{"model": "contrastive image-text model", "dataset": "drawn human figures in many poses", "train_examples": 195000, "image_size": 64, "crop_scale_min": 0.8, "horizontal_flip": false, "translate": 0.12, "tokenizer": "word", "vocab_size": 44, "loss": "softmax", "embed_dim": 384, "encoder_arch": "inception", "encoder_norm": "batchnorm", "encoder_activation": "celu", "encoder_depths": [2, 4, 4], "encoder_kernel_size": 3, "encoder_stem": "deep", "encoder_widths": [160, 240, 352], "text_encoder_causal": true, "text_encoder_width": 256, "text_encoder_layers": 7, "text_encoder_norm": "layernorm", "text_encoder_norm_position": "pre", "text_encoder_activation": "reglu", "text_encoder_mlp_ratio": 2.67, "text_encoder_head_dim": 48, "text_encoder_fused_qkv": true, "text_encoder_bias": "all", "text_encoder_qk_norm": true, "text_encoder_parallel_block": false, "text_encoder_inner_norm": false, "text_encoder_drop_path": 0.1, "text_encoder_positions": "learned", "init": "small_normal", "residual_init": "none", "optimizer": "soap", "beta2": 0.99, "learning_rate": 0.0012, "beta1": 0.95, "shampoo_beta": 0.99, "eps": 1e-08, "precondition_frequency": 16, "max_precond_dim": 512, "one_sided": false, "adamw_lr_other_params": 0.0014, "max_grad_norm": 5.0, "max_steps": 5100, "batch_size": 128, "epochs": 3.3, "lr_schedule": "cosine", "final_lr_fraction": 0, "warmup_steps": 250, "weight_decay": 0.3, "adamw_weight_decay_other_params": 0.05}
Rows from block 2 of the image encoder, named by matrix and row number. Each number is 200 + 20 x the weight over its row's rms, rounded and kept within 0 to 999. All counts start at 0. After the name is the row's rms in percent of the matrix's.
# b500: branch 3 reduce pointwise conv (encoder.blocks.2.b5.0.0.weight, 30x160x1x1), inputs 0-159
b500.0,111,239,230,188,233,189,198,198,196,210,199,185,219,189,168,179,196,222,203,191,181,236,241,213,221,194,186,195,223,207,193,200,191,227,220,207,181,231,194,206,186,205,201,193,209,216,234,193,181,191,198,184,232,220,195,187,234,213,222,160,208,214,178,220,209,247,216,156,176,162,197,210,216,183,219,182,240,167,196,212,205,207,209,172,223,210,205,172,192,182,173,203,212,233,192,189,184,211,207,182,175,236,177,176,218,208,193,219,194,186,183,204,237,201,214,242,182,199,206,196,194,217,194,179,184,207,197,188,212,198,172,188,217,194,161,218,200,204,198,203,221,203,147,215,188,242,194,218,221,211,220,208,177,202,209,212,232,197,164,248,205
b500.1,103,190,220,181,208,166,192,195,196,215,175,173,205,179,200,183,189,217,189,180,181,169,161,168,220,226,182,194,182,185,216,171,174,206,183,178,199,187,192,161,159,218,197,168,199,192,184,219,189,214,192,195,229,202,198,187,176,179,184,206,196,201,182,187,190,266,222,171,193,172,189,250,183,231,183,184,213,212,196,186,205,172,214,221,203,182,213,197,156,198,192,214,206,198,222,209,210,211,226,228,187,207,191,177,187,208,200,191,207,177,181,165,221,207,174,196,223,205,213,209,178,199,220,196,174,166,175,225,192,204,203,183,193,168,212,223,254,213,194,185,217,213,195,209,176,216,208,183,229,217,207,185,233,212,220,224,194,222,210,151,208
b500.2,093,218,176,190,232,229,183,196,183,173,233,197,166,228,193,203,230,179,248,191,197,193,243,161,196,193,208,175,224,207,203,200,163,183,175,206,199,161,186,198,188,214,224,175,185,183,195,215,192,197,203,146,209,186,178,219,174,223,166,174,185,156,251,207,231,173,164,254,197,185,175,175,195,192,181,189,195,188,202,202,184,206,199,199,183,182,199,186,193,172,220,157,199,207,202,214,205,215,210,205,205,189,188,187,194,187,218,207,201,209,201,192,210,207,180,197,197,194,203,223,218,213,198,195,213,214,201,186,222,201,188,205,184,196,217,196,208,231,215,205,199,189,207,209,170,242,209,222,204,244,186,244,206,229,187,169,191,192,187,232,201
b500.3,105,204,205,171,207,192,201,213,222,192,158,184,225,228,190,160,152,217,208,216,226,188,218,208,192,197,208,219,216,208,230,217,205,212,224,161,217,200,200,160,190,221,210,220,192,210,193,203,186,202,225,182,204,198,191,162,187,227,193,217,217,183,203,183,189,203,191,183,200,216,193,209,208,203,230,165,201,159,206,203,223,189,171,182,166,197,247,191,182,176,198,163,207,201,205,215,165,222,171,175,207,190,227,177,192,171,196,172,188,180,177,180,173,183,194,198,197,190,189,182,209,190,162,221,176,196,185,165,177,206,218,193,181,202,221,214,182,148,170,192,206,179,198,189,203,204,164,180,229,182,199,171,189,168,199,220,178,215,163,187,174
b500.4,099,216,166,207,206,242,205,221,223,185,225,220,211,193,186,193,184,198,214,237,209,221,194,193,206,227,244,213,214,154,199,225,196,182,224,216,226,185,186,192,228,186,209,217,165,244,214,237,181,214,203,176,209,195,174,189,231,189,199,220,206,197,179,180,206,194,218,197,198,197,183,156,174,212,214,194,219,200,217,218,203,217,169,197,224,195,175,190,200,206,207,215,227,202,219,229,201,150,179,212,216,215,219,210,182,211,204,206,170,197,206,183,228,188,193,180,223,237,212,218,192,199,213,216,221,190,176,176,211,212,196,181,203,185,211,224,216,187,179,190,192,231,223,186,170,176,220,225,241,172,195,167,235,169,200,195,234,197,219,239,190
b500.5,099,188,187,174,234,196,202,184,209,240,199,219,211,205,196,203,188,196,231,199,189,191,186,207,223,188,154,202,200,183,200,177,196,195,203,175,169,154,235,230,230,213,178,220,182,230,200,185,193,189,188,189,216,189,208,228,175,223,207,207,190,199,209,180,201,206,198,178,194,219,170,211,210,186,205,211,201,204,215,168,213,211,207,180,216,186,221,221,223,210,207,202,207,202,181,210,184,175,170,232,216,208,169,223,177,198,210,215,201,229,207,153,219,223,223,194,237,212,211,211,160,160,195,158,244,230,220,191,204,236,177,206,218,192,193,206,183,210,225,213,221,210,201,191,180,181,204,136,175,210,198,165,189,202,202,201,173,222,243,190,192
b500.6,100,216,195,198,186,203,156,184,188,185,175,163,188,182,235,178,217,190,185,173,220,192,190,168,226,192,199,185,168,227,223,185,194,203,208,201,197,195,206,178,212,204,195,178,214,189,152,236,208,218,191,260,178,175,209,209,221,203,178,235,192,235,228,201,213,177,191,192,208,207,205,182,206,164,194,201,219,223,214,189,181,178,224,229,227,191,198,191,205,215,211,207,165,197,220,182,207,243,181,179,225,209,210,202,155,194,198,185,196,207,187,204,201,204,174,219,231,210,213,212,244,171,215,213,231,204,239,231,218,194,209,217,190,208,214,179,208,215,182,186,206,214,196,166,206,188,177,226,162,208,169,228,213,237,189,208,177,201,213,182,188
b500.7,106,221,212,214,218,217,200,222,217,166,201,179,170,233,208,250,198,209,213,181,204,191,173,200,194,169,196,195,219,207,209,219,207,209,223,189,217,208,187,198,225,184,181,207,230,190,200,208,223,199,225,213,212,179,194,203,187,184,165,174,190,198,172,178,173,186,184,174,203,228,226,239,186,189,182,172,218,223,208,185,193,195,177,187,189,191,210,187,222,232,175,195,236,214,181,192,194,226,188,210,184,203,218,226,225,160,252,158,177,193,221,192,189,188,202,154,199,185,210,193,210,192,180,187,192,178,206,180,188,219,198,189,202,197,175,195,190,168,196,197,220,171,191,229,183,222,177,227,224,203,157,187,224,157,218,183,161,169,212,228,213
b500.8,097,201,236,212,193,191,197,246,240,199,174,214,182,194,181,195,202,183,179,149,179,228,225,226,209,219,169,208,205,185,218,226,196,201,210,189,255,203,179,212,227,193,240,188,184,241,179,200,218,227,189,175,220,179,168,174,195,205,210,208,215,195,214,231,229,192,210,215,195,211,194,217,206,196,165,212,215,191,197,204,221,209,214,214,200,206,195,226,189,186,224,178,192,223,220,207,191,199,237,206,242,182,223,227,179,215,191,215,179,161,196,215,205,196,208,183,191,200,188,185,196,218,217,194,206,213,210,198,179,219,163,202,188,203,234,213,218,181,145,236,193,248,212,209,207,246,215,198,226,221,210,188,209,190,213,209,188,225,186,207,203
b500.9,094,220,195,219,168,202,181,150,174,187,183,220,167,182,213,209,181,173,188,199,177,190,169,196,189,201,192,161,158,204,194,200,139,180,204,184,192,205,157,207,220,207,229,159,186,204,198,178,200,243,182,187,187,214,214,231,177,204,189,202,204,208,227,231,181,177,201,220,195,219,185,207,180,195,161,185,192,183,200,192,242,179,241,167,205,177,205,194,167,191,206,225,164,166,200,186,229,220,199,193,176,219,171,204,211,209,181,225,193,210,185,209,214,199,233,193,209,177,176,190,180,217,195,196,174,175,200,188,222,210,195,193,179,208,206,150,187,171,233,198,190,204,204,187,207,201,194,181,191,195,203,228,189,206,196,210,192,215,179,190,226
b500.10,095,146,179,218,187,207,174,175,181,173,221,184,200,237,202,192,203,223,171,210,184,172,187,185,202,173,187,228,193,190,213,213,159,175,189,201,191,184,193,177,178,215,193,225,194,169,224,207,162,186,205,179,215,202,206,196,200,217,214,184,216,168,210,188,181,174,172,186,178,189,201,223,254,208,236,201,200,188,204,188,197,208,211,235,190,214,214,226,139,198,211,205,203,238,203,224,210,199,205,181,217,193,217,170,214,183,179,207,196,185,205,220,198,211,211,204,246,236,183,206,206,177,208,200,238,208,230,213,199,194,204,199,198,200,223,242,209,212,176,198,177,253,201,203,174,206,207,202,159,204,231,228,185,197,202,185,209,222,181,192,187
b500.11,099,194,196,178,161,196,210,195,177,186,165,162,212,209,204,224,189,194,175,215,199,157,206,180,197,194,185,174,242,216,204,185,190,174,179,188,157,212,173,201,210,214,193,212,178,179,196,157,195,197,182,230,220,193,205,155,175,195,185,172,225,170,159,209,231,190,190,236,188,183,185,207,185,213,183,189,194,193,201,224,151,201,226,198,213,188,208,181,202,178,201,168,188,198,187,202,151,203,186,213,206,179,176,195,210,173,209,213,225,231,205,225,187,220,220,226,220,211,221,181,201,212,227,242,203,186,205,207,187,233,214,205,202,190,176,197,158,207,212,209,194,176,202,203,219,185,213,189,190,222,230,188,201,207,181,210,206,207,209,141,193
b500.12,089,197,172,187,184,169,187,177,201,209,172,170,171,198,206,197,165,210,201,190,187,165,222,181,165,166,189,197,188,205,166,173,206,192,215,213,214,215,184,163,179,189,194,200,210,210,171,162,210,204,200,157,212,150,195,203,213,244,211,170,185,210,180,172,197,189,184,204,160,168,173,186,200,208,208,189,200,205,215,207,167,193,183,199,217,195,224,172,188,182,191,179,180,197,203,211,197,203,192,206,190,164,196,187,204,169,176,173,192,186,190,210,220,211,205,212,200,180,210,157,205,197,193,166,188,186,194,153,186,194,189,226,214,186,162,225,218,193,181,213,180,185,175,220,193,177,182,184,206,199,234,222,240,239,181,180,203,231,214,222,223
b500.13,096,232,198,180,212,229,223,205,230,221,256,182,201,207,202,172,195,196,197,208,203,202,221,233,220,191,213,224,220,191,225,179,202,227,215,203,204,198,196,228,184,231,204,242,203,186,168,245,213,244,200,206,202,177,189,240,182,184,181,191,195,202,204,200,222,205,209,196,203,192,214,213,192,205,193,223,212,201,203,198,201,198,141,174,218,209,209,230,219,191,224,199,201,169,195,214,202,220,175,204,197,232,170,222,193,215,212,173,214,159,215,197,207,190,202,216,198,183,218,199,170,207,164,194,180,161,216,220,212,181,209,229,180,190,215,174,182,219,224,190,183,150,202,195,256,200,195,206,200,186,189,199,237,175,191,205,193,182,192,166,170
b500.14,088,202,202,215,201,207,244,193,204,189,205,230,209,228,177,263,174,182,174,213,173,207,212,187,219,200,186,243,239,196,190,233,209,206,224,202,201,223,228,206,169,190,208,189,192,222,214,209,207,206,193,170,188,223,201,195,209,199,193,190,167,226,207,210,173,219,204,243,185,215,222,213,215,210,237,167,243,197,198,181,220,170,184,169,211,191,224,234,212,224,180,192,211,183,199,201,223,196,221,198,216,205,200,187,200,196,173,195,196,205,199,205,199,212,260,232,223,200,193,179,194,196,186,199,195,167,195,215,211,232,176,225,188,195,219,222,199,196,207,196,201,175,203,184,223,244,193,205,202,157,198,214,169,181,233,224,239,205,182,224,197
b500.15,101,174,183,167,208,215,209,186,191,193,184,194,225,229,133,210,223,246,224,166,162,175,177,197,246,195,206,246,197,215,179,170,195,205,174,223,185,232,167,192,200,212,184,212,221,199,233,180,203,182,180,211,231,198,212,167,194,197,214,176,217,189,213,201,174,219,215,176,220,171,211,196,197,215,192,161,198,208,193,213,193,195,189,210,176,192,203,193,181,236,203,183,188,202,185,188,206,195,199,173,241,204,216,187,198,189,194,197,238,204,192,201,166,205,199,166,198,174,205,187,193,187,197,230,191,213,223,188,173,211,191,196,215,178,233,190,186,213,223,185,208,196,191,179,188,177,211,192,208,170,189,210,258,189,189,195,184,193,235,174,215
b500.16,102,207,201,231,204,250,200,207,189,204,230,180,242,207,220,221,202,243,205,204,186,202,193,203,217,211,177,225,234,233,187,188,206,203,176,224,227,195,227,195,205,214,190,198,172,207,209,223,199,202,236,189,205,221,197,182,175,229,180,253,233,198,203,164,182,243,218,215,189,216,188,234,241,177,230,203,185,185,192,194,197,198,190,235,198,226,235,204,215,192,193,181,215,177,225,213,198,184,222,232,214,174,206,206,213,246,212,179,175,221,173,198,198,207,204,176,177,197,181,249,207,171,209,182,180,190,218,228,198,199,171,233,212,179,191,185,162,199,195,212,182,202,201,201,183,193,219,212,198,225,204,201,213,218,188,221,212,184,226,188,207
b500.17,103,178,219,202,210,194,209,239,189,204,183,203,228,216,198,163,218,210,152,215,157,173,213,208,204,165,219,189,189,187,199,240,195,273,193,206,204,198,183,187,189,190,209,200,216,167,198,211,210,214,190,188,177,179,184,220,216,175,221,219,185,181,205,255,208,220,203,172,193,164,182,195,200,196,187,184,198,164,206,180,230,178,235,202,219,203,205,233,239,195,207,220,195,180,176,206,230,235,194,219,225,189,184,213,190,229,215,175,210,158,190,200,203,222,179,194,216,200,220,205,218,172,178,186,193,203,205,232,205,185,185,180,184,197,216,193,192,229,212,210,195,182,241,207,194,176,193,210,217,219,242,167,184,193,203,200,203,180,216,196,200
b500.18,104,172,243,176,209,196,221,188,179,189,219,207,232,198,183,191,204,181,196,212,225,235,218,220,203,213,221,205,191,187,198,229,211,204,192,167,184,200,213,191,186,200,210,205,219,221,172,209,205,162,182,189,230,232,215,201,214,227,174,165,245,198,215,210,206,227,234,206,226,200,201,230,171,243,185,206,201,201,213,213,193,220,212,209,221,180,210,169,206,204,195,185,228,190,216,242,242,209,216,192,201,181,225,208,191,224,199,223,164,213,226,199,208,220,225,164,231,203,218,200,201,185,223,224,215,182,184,170,202,203,213,197,179,200,205,196,159,190,189,242,201,222,217,176,179,178,252,206,226,207,193,160,229,205,214,207,223,184,186,212,194
b500.19,103,219,169,178,190,178,191,220,232,190,197,197,213,156,193,229,216,213,219,195,201,199,178,226,199,190,223,205,188,161,172,205,272,216,216,199,202,163,214,200,183,152,192,257,205,210,140,211,206,178,225,215,213,230,210,195,195,202,245,182,176,173,206,238,181,202,192,200,251,194,205,202,200,220,228,173,209,194,180,222,187,186,176,200,178,211,230,186,160,207,195,237,178,197,191,179,171,207,206,184,187,209,217,203,183,191,171,184,201,174,206,221,184,199,181,206,199,209,209,216,211,185,198,199,223,200,187,217,217,186,183,213,197,197,213,211,210,198,184,193,186,241,197,224,213,201,221,182,199,202,185,173,213,202,184,185,201,204,226,181,191
b500.20,105,230,166,160,170,155,214,206,232,195,197,222,192,223,185,184,196,228,201,224,214,235,226,168,200,193,205,217,201,169,190,208,173,193,189,209,194,198,243,222,177,206,204,209,183,197,216,192,183,203,213,205,243,218,201,211,201,208,198,248,199,227,238,182,212,207,200,215,219,209,202,155,234,214,174,246,255,190,161,205,198,234,222,204,232,199,195,230,176,180,199,207,226,215,201,175,203,201,203,164,175,184,203,185,205,190,191,194,233,207,206,200,195,206,171,186,209,233,187,221,202,197,209,181,209,185,209,188,230,166,189,206,201,217,204,196,179,190,186,197,204,210,214,215,199,243,204,204,193,171,183,216,205,191,214,210,170,206,216,158,205
b500.21,103,220,203,208,188,223,200,184,204,237,210,220,205,184,178,194,184,193,201,168,198,202,214,207,203,205,201,202,225,188,202,157,224,209,226,199,177,216,204,197,225,205,192,231,194,216,191,232,194,233,230,188,206,213,205,266,215,188,208,219,198,234,198,199,166,176,234,178,169,198,175,163,195,199,213,213,208,198,181,205,210,256,232,192,163,198,221,230,206,202,163,179,217,216,169,194,212,168,178,216,187,200,216,212,199,224,188,223,230,218,235,202,187,205,218,181,195,190,180,206,163,213,187,196,195,211,216,215,168,190,208,181,205,150,185,207,201,179,215,189,214,201,187,213,178,218,213,183,219,195,212,167,222,194,239,210,221,212,237,236,216
b500.22,108,200,199,172,201,180,177,202,206,174,192,196,185,153,216,169,211,195,198,191,190,187,178,169,182,210,182,195,179,198,186,218,202,192,176,171,186,173,230,173,215,141,214,179,191,172,174,228,212,218,188,144,206,208,213,164,206,208,176,182,201,181,158,152,190,191,198,201,158,194,180,184,180,192,169,214,211,187,202,193,174,184,205,172,188,209,176,207,161,171,226,196,193,184,181,210,214,198,186,184,203,198,197,168,199,226,200,194,186,212,203,254,227,192,165,210,219,192,205,228,191,190,215,203,179,140,179,188,208,195,184,182,196,202,201,174,204,217,173,213,189,191,238,230,180,212,189,205,206,205,193,193,202,206,229,203,201,220,204,220,206
b500.23,105,183,220,176,171,176,163,179,220,192,171,200,190,212,169,186,187,180,177,200,175,179,227,209,184,199,177,174,182,189,217,200,173,172,170,205,188,173,194,176,206,187,217,217,204,199,179,192,224,241,193,188,207,173,204,210,204,209,180,212,236,190,193,226,174,188,203,203,235,130,222,198,212,175,192,230,202,236,229,211,218,183,168,209,213,234,188,210,214,179,205,179,211,191,181,195,179,198,176,216,201,221,190,216,180,204,205,174,196,179,231,180,201,196,191,141,206,194,208,203,195,171,178,204,182,185,231,181,222,190,195,195,192,173,180,227,195,217,230,206,187,163,193,226,189,199,194,204,207,229,218,239,205,183,169,205,181,213,218,217,219
b500.24,100,201,200,198,208,196,197,225,193,206,206,237,201,214,200,200,206,189,218,204,200,197,197,172,195,214,188,227,190,190,232,218,231,203,211,213,205,219,196,188,165,178,204,217,195,204,218,189,234,220,234,172,182,201,204,198,187,180,187,209,192,154,242,196,187,196,186,218,220,225,191,198,199,165,188,181,242,192,189,218,171,141,233,155,189,159,235,201,223,206,207,191,207,194,197,197,194,231,193,168,218,197,197,211,191,196,215,200,221,172,237,213,205,224,174,172,215,239,227,235,172,212,210,174,230,181,211,191,245,204,167,198,183,195,197,181,183,229,192,173,190,162,177,204,210,183,199,205,218,229,190,199,179,198,224,182,209,199,231,171,209
b500.25,098,183,179,181,143,177,210,198,240,230,205,197,189,186,223,201,218,200,201,198,216,197,178,198,200,184,197,230,171,205,168,207,192,199,214,198,258,214,202,202,224,192,223,229,227,192,187,211,209,183,203,208,155,231,186,196,213,193,214,206,172,191,203,176,204,216,163,221,207,214,209,187,230,190,225,195,165,181,179,187,213,187,175,240,193,188,217,197,223,205,176,201,185,205,179,223,211,220,220,205,221,195,175,211,216,218,193,198,207,210,185,213,179,222,208,204,187,188,211,188,194,208,205,211,173,197,219,205,182,232,223,193,217,180,196,180,241,216,220,208,190,198,211,216,185,146,214,210,220,219,191,240,191,217,185,157,237,245,221,190,253
b500.26,096,178,190,209,182,178,154,176,185,184,207,153,186,187,224,180,185,180,192,199,176,171,158,209,189,218,179,200,189,199,182,212,189,169,210,173,183,177,204,194,198,221,224,212,165,195,211,184,192,206,216,174,214,184,204,165,221,207,191,173,182,187,216,220,211,193,150,194,191,214,218,196,180,189,188,221,179,245,198,169,202,250,188,185,246,200,192,196,178,219,193,156,215,226,186,194,203,178,221,225,179,208,184,176,160,200,211,155,174,163,192,188,176,235,183,233,174,207,205,211,195,210,206,203,187,199,199,183,205,192,201,216,192,211,192,180,190,174,174,197,214,187,228,220,193,230,215,219,222,206,211,195,229,183,215,205,228,209,183,222,201
b500.27,097,214,214,207,226,199,210,242,193,192,214,182,225,243,170,221,202,214,197,201,197,182,203,245,246,216,194,212,222,212,219,216,200,208,184,219,205,214,203,230,204,187,189,235,198,201,190,207,234,214,234,239,180,201,226,230,178,186,201,219,190,214,220,204,202,204,156,173,190,191,216,185,206,253,215,191,192,206,219,227,191,216,167,209,201,157,192,220,209,163,215,189,192,145,198,241,178,146,181,209,220,195,193,205,203,204,202,203,198,188,204,203,213,195,171,205,201,177,189,210,217,157,186,199,199,221,190,221,209,166,192,216,194,194,146,180,198,208,186,207,194,201,195,190,169,232,207,197,200,202,181,183,212,186,217,198,174,176,228,216,208
b500.28,099,178,210,193,182,201,229,209,209,185,205,192,210,209,175,219,125,177,195,182,180,210,197,174,215,276,174,243,212,176,216,214,204,187,189,188,180,225,210,239,221,219,217,162,206,176,193,172,173,220,174,189,207,228,217,188,179,158,198,220,228,227,229,192,192,175,199,223,180,208,199,171,188,200,183,195,205,186,203,177,194,212,217,183,209,224,206,197,212,165,193,203,181,174,193,195,195,172,217,199,199,212,199,191,218,241,200,214,189,216,207,217,207,198,211,187,211,180,189,221,211,202,220,168,190,203,209,144,185,220,201,207,199,193,186,229,201,174,182,210,195,185,253,194,184,190,217,172,219,193,203,186,220,188,187,196,193,221,189,181,198
b500.29,099,220,165,213,231,172,200,206,187,224,210,214,190,165,207,213,190,182,246,206,188,218,174,192,145,197,187,205,228,181,194,222,245,234,180,189,203,196,170,171,212,222,203,197,219,197,213,216,188,188,186,178,208,210,194,212,185,221,198,203,192,176,244,201,186,178,164,217,181,189,186,182,208,240,189,193,178,187,246,191,213,219,185,193,183,221,228,221,216,236,221,199,229,184,196,198,183,216,203,190,209,185,198,210,194,189,216,221,203,226,193,195,236,218,189,227,185,194,197,195,172,181,190,218,174,254,197,210,209,170,189,216,204,177,181,209,172,185,179,216,193,199,250,214,219,193,217,194,165,206,235,197,175,189,231,199,200,225,208,220,199